Weights of a small spectrogram enhancement model: 57.3 epochs.
Rows from block 11 of a small spectrogram enhancement model, named by matrix and row number. Rows with one number belong to one channel. Each number is 500 + 25 x the weight over its row's rms, rounded and kept within 0 to 999. All counts start at 0. Numbers have three digits each.
After each channel's rows are labels from the 100 clips, of 14976, where the channel reaches its highest value: "top examples" is what is common among them. Only what is clearly more common there than usual is listed. The data: short made-up English sentences, spoken by a formant synthesiser in many voices. In brackets: how many of the 100.
# convs1: first pointwise conv (model.decb.1.0.convs.1.weight, 64x128x1x1), inputs 0-127
# convs3: second pointwise conv (model.decb.1.0.convs.3.weight, 64x64x1x1, transposed), outputs 0-63

convs1.13:493475429546437492472495495541486462466544459477484472515508510452468524525480487527483528511518490467514511517479424499494512509511497489493548501545511491478495490501469512540475505544525492539483510488482444565511480495523498502537527514521517498524513492484501494532469486490516497456501488486459471519510501507507507488500505505513496475547531531509502495507525508482513501475510
convs3.13:475507498485485453490542475483493491478497511478485456484481472490501482502484487489482535468469510481490476494502436486451550492505485493447477527474454510450509515477470530480513503501485469
top examples: voice: child-like voice (81)

convs1.17:493491520449490524465493502501502489496548431498557508535514500463487532503527480520515489468499488503514463460510515431478524513509522509497518509544469503506470462520478504514518487500507475513477508493427509495507497494521468574496523498475477531531494484507507506478464500487498540506497492521523494502489509518563487472535554491500502495531512518524509461509471481503455488509477
convs3.17:467518496532513509511517517457459494530494523532449549493515504509514514484472509492518502482443518521482509518510483531514529512500488493516498541523472477526429527516544477534497464494502495
top examples: mains hum (29)

convs1.48:505465525450558510498557440484518514468517473491519510535486559528504534530545521534486568474513520419517504514506486520555486485506471509477509503513507528488519498474457530510507515466494608492516528500493472503473489496484523503505491510485524488485492507501492501476500483498503498495490514475489483515512506497483500496509523501491500485492486532528475502502486507497534494481486
convs3.48:504480496492484506489481445443496483474492506498463465457448477483489499487521495519475502497475479491482478520498488472526487480512453496435468472453487517475529490487467538516492530516483494
top examples: thin (high-pass) (35); clipping (34); white noise (34)

convs1.4:508457494493487502490510471457491495504532495460525516479491512479561472493445477510512491453489506507484498518501534482522460521491524451505484529533492486510515461519504506468504470512481512486501485491508496504493478506554534510500445491489505472485503494488508518498460503477492505500491498506511505522478542565546567514495497530527528535493502529490512562479434487505493513554466
convs3.4:522504534525493595512499484506493497517523502551497508476493525492497490513488490473478578523446531502479482499489472483476531504535490541493498501474497541492526485507508519503509499487487476
top examples: voice: child-like voice (70)

convs1.18:445500475494493537517470483443529441465533486539466508518452503500497475501508482526501504467430524506539517480538540528509514513520499468496514514459491514465483509478442492477518495521548501511471478493482457517483503487517498525496524464466460519460509507513506514469500493457478498473529501509492471534492507511473498469526518506531497488500522551480471503489507465475509501515505
convs3.18:544506528515509523503479523498492524559499521513501528532497527515530509538465508506507504535534522526531475488511474527528533520500480546507503538547522535532489463523532528530489515527505513
top examples: pink noise (59); clipping (46); white noise (30); thin (high-pass) (29)

convs1.8:497469500459453490499479521525492497463526483509516529496537464517463533524518524503510525480507458486502517510519520514502476499515517513505494498477500552511510515500485500530460551493503504443522488539492498477546520468520485474502479475451486526462487480431459487512523500494497493494557512520494465532482519524528496519507499505458530518536532482491508491521550483469481494436515
convs3.8:545493502539511536491490517524534510495451517485503496441514532488463492535483455524504482481552464493524483481501556448518515460484478493495497512470481513507467490514480478488494494485498493
top examples: mains hum (63); clipping (25)

convs1.62:511529493475472523520518477516469491472523516518550487499523467501458531486556519516521569532498502479518527492494558501477533510504497498490493491494505505488505511436467448530521555492497520518492530482485501492502487502514499514507526476481486477462495502491488533470492461488592477507471478526488502526528517462517480485510509473515508481492505518538472478536549498487519484524505
convs3.62:439510484511482492464527509476466490514506501483470494537524450492516468469477470455522494513517464513500451474480526489523494502519496534526516501514520538531452519456510463519497497480512507
top examples: mains hum (61); clipping (27)

convs1.1:497476492511496495472505504474488493496539488492501513513545478494536513490495496529503501505501466491494496501499492467464483475492483512488489523493494488500498518527498533493489535506506490494479504522493490476518494648472515514489487524512520452497504500479519493506506533479492480506484492509511452549495485536520519487513484536500582538546544514530505513535465486503487508455472
convs3.1:490569543463440501465501502498500522491503477464510491427496492535558429492500528517509518511504502466510499494510496489511489496543508469490492511519501500500480490514498498489492506466497514
top examples: thin (high-pass) (28)

convs1.10:492544474524524472465504474493491514502504472512501491491507453501508474500460491546541503496542502510497511516514505486503525500463492536508467505473561514514484503471474451506518507520538455511460493505435506460518474502510510510463515552449534507434461489480472508549535497531495532513496477511529499460507521524527490523482505509493527544497522478504494484491487473519496529477480
convs3.10:483500534531489502515494544519490529496527499512513524486524503491509499494539522472521502496508521511465468530548482495456510507536539543543508536509525452513527539500508479512466482559519490
top examples: clipping (69)

convs1.40:508510481476478497495501499442492496517552488483517504479505497485485472503462491475498492480497494506488511518498507492465524498487480500517477511545512505503476479557504471483512469476475520495472461500458470447498529483517501490439440518499517482488553497460455492489536533495495488435500501514547471459518533454508443510505482506502485500531531521485507540512472493480539502540510
convs3.40:499497508518500479472525485496473524502490505532489509514492492506493507512500494496526477535487454490422470535488429498543493489490505481508505543502478473490470487509506458520432523522466493
top examples: voice: child-like voice (99)

convs1.57:499534497507520593506554494473469488518500450446493498499512506448506500504503465522485474472499510550529495473493457509494501488529479544496491537488469501487498424488524456504472512513505493467509510507529505513501511490494492466490497495510480516532517504526510507514499518500503524505499454481533489488486493483439510517449503499518484518487461480497530502498497550538526557491495
convs3.57:504474511475508543525507534553524499471499459517537513458540528494493508498477509486499513517529522495509497484531482533488507549488541489500560507511544487529489493520483492477506463442504496
top examples: clipping (71)

convs1.14:504505509516497513517562487475502514506509520488470496510499519519487512497516521530421513529535481504465475513530495500495530491499471494484533503465511505507488506501499467517503507496473563493497486511517502538489501506503494544511532501519493525484523455531533540481445537493458501503432481500452509526488537444469507474491488504521466499513512509437523465527474493527463466523499
convs3.14:490510466504479527522453513482512510492495544505511532462536515467552512472518524516539459520468498543498506454514491502463474486494540448476520491479489512489525500483504533517529533497509513
top examples: thin (high-pass) (33)